config.toml
model = "image embedding model"
image_size = 64
init = "trunc_normal_002"
optimizer = "adamw"
Rows from block 2 of a small image embedding model, named by matrix and row number. Rows with one number belong to one channel. Each number is 50 + 10 x the weight over its row's rms, rounded and kept within 0 to 99. All counts start at 0.
After each channel's rows are labels from the 100 images, of 14848, where the channel reaches its highest value: "strongest on" is what is common among them; "peak on" is the class under the peak. Only what is clearly more common there than usual is listed. The data: drawn branching plants. In brackets: how many of the 100.
# convs0: expand pointwise conv (model.blocks.2.convs.0.weight, 96x32x1x1), inputs 0-31
# convs1: depthwise 3x3 conv, stride 2 (model.blocks.2.convs.1.weight, 96x1x3x3), a 3x3 kernel
# convs2: project pointwise conv (model.blocks.2.convs.2.weight, 64x96x1x1, transposed), outputs 0-31

convs0.10:50 35 55 61 37 64 30 49 42 47 43 46 47 59 49 31 48 34 41 48 42 46 47 55 63 52 78 56 48 54 55 49
convs1.10:65 57 40 66 60 53 59 59 54
convs2.10:41 35 49 45 56 42 40 39 52 52 56 46 68 52 54 48 61 68 47 41 49 63 39 61 49 44 52 77 43 66 50 63
strongest on: narrow (87)
peak on: wood (56)

convs0.47:54 44 42 46 51 53 47 40 58 26 55 46 22 49 44 53 43 50 46 53 54 51 44 51 30 52 45 56 41 25 59 41
convs1.47:57 56 52 63 60 55 68 60 61
convs2.47:57 46 50 60 62 55 48 62 50 49 44 50 52 67 47 50 60 44 54 52 32 36 34 48 32 65 38 57 61 53 54 29
strongest on: autumn leaves (86)
peak on: foliage (29)

convs0.5:56 47 51 48 44 60 27 49 47 55 48 44 48 62 65 54 60 60 30 35 51 50 42 53 38 58 42 30 33 53 57 40
convs1.5:50 43 43 39 30 39 40 42 52
convs2.5:39 40 52 52 71 56 59 33 45 45 41 56 52 52 56 64 47 60 37 54 48 63 33 50 41 39 77 42 62 57 30 57
strongest on: autumn leaves (52)
peak on: foliage (66); wood (28)

convs0.3:58 57 58 45 36 45 50 45 45 37 56 27 58 63 44 38 37 44 54 61 40 70 46 69 54 55 65 56 51 50 48 57
convs1.3:54 64 65 49 60 57 37 39 48
convs2.3:45 52 36 38 48 49 33 66 48 46 54 41 31 69 56 45 78 68 49 34 56 34 49 60 50 45 38 53 52 62 63 44
strongest on: narrow (47)
peak on: wood (46)

convs0.37:37 33 43 52 54 46 49 59 37 46 43 46 40 44 33 64 22 56 49 56 41 56 37 36 46 41 54 45 63 50 41 51
convs1.37:44 42 44 44 42 38 46 29 42
convs2.37:43 55 39 34 55 39 50 49 53 56 53 44 44 68 54 65 65 59 49 58 48 36 58 45 35 42 53 52 54 73 43 39
strongest on: green leaves (56)
peak on: foliage (62)

convs0.19:54 44 64 61 51 44 50 47 41 48 38 24 53 72 39 43 33 58 45 51 47 70 45 58 42 50 57 49 49 42 62 50
convs1.19:43 44 39 37 37 41 39 40 44
convs2.19:51 50 66 46 54 47 44 51 69 53 47 62 37 34 38 68 33 43 53 69 42 57 55 32 57 61 56 38 50 42 39 48
strongest on: green leaves (67)
peak on: foliage (93)

convs0.14:41 55 47 37 21 30 53 52 46 40 40 50 38 56 41 59 33 53 45 58 55 48 47 42 48 39 52 59 43 63 52 62
convs1.14:61 51 44 63 65 42 51 67 50
convs2.14:70 63 42 56 46 45 51 45 57 54 65 49 55 51 49 42 58 51 71 31 31 41 41 49 42 58 29 56 47 56 68 56
strongest on: night (42)
peak on: wood (95)

convs0.77:56 51 52 46 36 40 52 52 41 47 55 21 55 64 39 44 41 53 53 61 42 58 46 73 48 49 69 38 50 43 51 44
convs1.77:58 56 44 67 64 48 62 61 44
convs2.77:67 56 30 51 60 47 64 50 43 51 66 51 54 61 66 43 63 68 40 42 44 34 34 56 34 50 48 47 49 61 49 60
strongest on: narrow (78)
peak on: wood (97)

convs0.32:48 45 44 43 52 44 59 57 56 55 39 54 52 57 53 45 65 70 46 65 44 63 46 36 76 35 51 51 32 42 54 44
convs1.32:57 57 50 64 70 50 59 60 48
convs2.32:65 40 41 46 67 52 32 42 52 48 56 56 54 55 38 41 57 47 51 54 51 47 46 40 43 52 38 63 56 53 51 50
strongest on: night (75); pink blossoms (66); narrow (62)
peak on: foliage (68)

convs0.26:54 50 35 47 44 38 73 46 45 34 54 54 54 36 61 46 71 53 64 59 43 48 49 48 73 43 39 51 52 49 57 50
convs1.26:51 59 49 42 63 60 29 48 56
convs2.26:62 55 45 59 37 54 40 60 44 45 44 73 71 51 36 38 63 48 52 44 56 54 63 65 54 61 49 63 53 49 65 54
strongest on: night (67); red berries (43)
peak on: foliage (73)

convs0.15:44 36 43 33 61 54 52 46 54 33 59 53 38 49 45 45 48 31 64 50 50 51 71 49 42 35 40 47 47 45 44 29
convs1.15:38 34 42 55 54 54 63 64 56
convs2.15:50 53 51 66 48 64 54 56 43 43 40 40 30 58 35 55 50 35 62 42 54 44 51 55 61 33 46 49 49 38 46 31
strongest on: spreading (40)
peak on: wood (83)

convs0.31:57 59 53 36 54 40 43 51 42 41 55 66 39 58 42 38 60 41 67 54 52 41 60 60 48 52 29 37 45 53 44 29
convs1.31:27 46 58 52 57 62 58 56 51
convs2.31:63 65 63 76 46 57 56 37 34 51 49 47 53 56 49 64 34 54 48 45 43 40 41 64 57 40 56 54 42 35 52 34
strongest on: night (87); autumn leaves (81)
peak on: foliage (94)

convs0.28:46 33 43 38 51 54 44 46 49 45 52 35 53 57 55 36 45 29 51 47 57 52 73 60 38 33 56 50 60 61 52 33
convs1.28:60 56 43 33 33 44 50 58 55
convs2.28:47 55 41 55 50 59 55 52 57 58 54 46 38 67 37 60 42 27 69 49 57 41 62 47 65 40 44 39 53 34 44 39
strongest on: bare (56)
peak on: wood (63)

convs0.67:39 29 49 55 61 49 30 40 21 66 43 46 51 53 47 50 41 51 46 43 51 59 40 42 45 47 46 41 63 42 56 51
convs1.67:48 43 50 42 28 48 48 34 45
convs2.67:58 68 48 48 51 45 49 50 60 51 47 65 45 55 45 73 61 58 61 52 30 45 48 50 33 52 50 49 60 59 50 49
strongest on: autumn leaves (54)
peak on: foliage (90)

convs0.89:40 47 46 24 43 34 48 58 46 36 54 46 47 41 44 49 51 47 57 82 50 44 52 37 50 38 61 47 43 52 57 47
convs1.89:57 48 39 67 52 34 63 51 46
convs2.89:72 54 51 61 49 49 55 45 47 36 67 42 40 55 46 46 58 61 42 37 38 32 44 51 53 63 40 44 51 47 62 37
strongest on: night (43)
peak on: wood (66)

convs0.7:64 56 48 63 58 48 45 48 52 53 54 58 30 60 52 48 52 47 55 76 51 69 47 52 36 54 53 64 41 69 37 54
convs1.7:48 45 37 59 53 50 63 70 52
convs2.7:59 56 47 57 55 47 55 36 46 41 54 58 59 63 51 67 46 55 46 54 37 38 46 48 35 46 64 42 60 63 43 39
strongest on: autumn leaves (95); narrow (36)
peak on: foliage (97)

convs0.91:55 62 33 57 46 30 61 39 63 55 65 39 60 38 59 38 55 36 52 63 41 58 42 51 47 54 64 47 46 59 49 60
convs1.91:44 43 33 55 46 38 65 61 45
convs2.91:61 51 44 55 51 39 38 43 53 65 70 53 80 71 62 56 40 51 53 59 47 43 51 47 51 45 56 49 51 56 52 47
strongest on: autumn leaves (88)
peak on: foliage (57)

convs0.18:59 41 65 56 62 62 38 59 59 54 51 39 66 60 51 46 53 50 41 46 34 55 36 54 41 52 74 42 53 39 38 42
convs1.18:58 38 47 56 51 37 54 62 32
convs2.18:57 52 26 57 39 44 44 64 51 61 61 59 67 61 58 39 61 48 62 34 45 45 45 66 53 49 34 57 49 47 57 70
strongest on: narrow (37)
peak on: wood (53)

convs0.2:36 46 44 46 55 51 54 21 52 40 58 49 63 52 39 39 41 40 60 54 56 52 69 37 49 36 52 42 65 45 55 43
convs1.2:58 60 56 69 65 49 59 55 48
convs2.2:50 44 42 50 57 37 45 50 68 58 35 35 43 45 35 61 51 41 51 56 52 47 40 27 50 32 50 45 34 64 26 43
strongest on: spreading (43)
peak on: wood (77)

convs0.8:62 60 47 49 55 53 49 61 60 40 58 50 42 49 54 28 43 26 62 44 48 44 72 62 35 61 43 49 47 56 42 47
convs1.8:42 30 52 40 52 58 45 58 63
convs2.8:51 53 67 49 47 64 60 39 34 33 49 45 52 52 37 32 61 47 53 37 59 56 64 54 49 56 59 50 58 46 62 31
strongest on: leaning right (37)
peak on: wood (75)

convs0.65:81 53 69 38 47 57 53 45 49 38 52 45 38 55 42 40 53 51 55 56 47 46 46 57 50 65 49 41 44 32 32 49
convs1.65:53 51 53 44 39 43 44 30 35
convs2.65:69 49 36 54 66 43 48 67 61 61 37 37 39 49 52 49 51 60 49 67 64 53 45 38 38 49 42 43 56 48 48 48
strongest on: autumn leaves (46)
peak on: foliage (37)

convs0.59:49 42 32 47 44 57 50 47 56 46 57 45 53 50 53 47 45 40 52 40 45 43 72 52 30 42 45 52 42 64 48 18
convs1.59:62 50 38 37 40 59 56 65 55
convs2.59:48 64 44 46 51 62 54 64 65 53 57 59 36 61 40 62 52 56 71 48 52 48 60 65 65 56 48 43 66 38 61 44
strongest on: bare (50); leaning right (41)
peak on: wood (61)

convs0.81:48 63 42 34 37 44 52 49 63 67 47 47 47 56 49 48 67 57 30 52 51 51 34 30 58 52 58 48 58 69 52 54
convs1.81:41 45 46 34 53 53 43 59 69
convs2.81:40 62 62 51 47 58 39 36 42 48 54 65 60 48 54 68 43 49 61 52 46 44 56 59 49 46 57 69 38 58 52 58
strongest on: night (76); autumn leaves (60)
peak on: foliage (97)

convs0.25:24 48 45 40 44 42 50 42 38 51 53 54 53 54 38 40 30 39 59 65 57 38 58 42 46 33 51 39 58 61 49 45
convs1.25:60 62 56 60 70 57 54 58 53
convs2.25:56 46 49 41 40 42 48 60 66 48 45 51 42 28 37 51 43 31 57 48 39 41 55 36 51 68 33 42 38 59 41 45
strongest on: bare (39); leaning left (39)
peak on: wood (49)

convs0.50:42 60 44 51 30 32 67 48 51 44 47 49 54 51 47 58 32 47 41 58 52 60 46 39 41 37 47 56 56 69 49 71
convs1.50:40 40 58 56 32 58 63 48 44
convs2.50:56 56 47 41 47 47 48 46 48 48 69 40 46 52 53 38 58 47 60 36 34 28 47 48 40 63 29 52 50 52 72 46
strongest on: narrow (42)
peak on: wood (58)

convs0.85:67 48 47 53 60 24 53 49 53 51 47 34 55 58 63 29 45 35 46 50 50 69 53 56 39 58 50 48 48 66 47 55
convs1.85:29 48 53 51 59 54 61 64 54
convs2.85:38 59 54 45 58 60 69 48 44 49 56 42 55 71 54 46 60 46 47 55 67 58 71 46 46 50 64 31 74 41 48 43
strongest on: leaning right (80); two-way forks (74)
peak on: wood (100)

convs0.76:47 53 53 56 32 45 47 33 48 52 47 57 42 51 52 27 42 34 36 46 53 53 62 49 55 41 59 76 50 50 54 67
convs1.76:51 61 57 53 67 62 57 60 62
convs2.76:42 45 38 35 54 41 40 34 57 69 42 42 77 56 56 47 58 45 58 47 54 62 42 41 40 31 48 68 38 72 41 70
strongest on: narrow (81)
peak on: wood (53)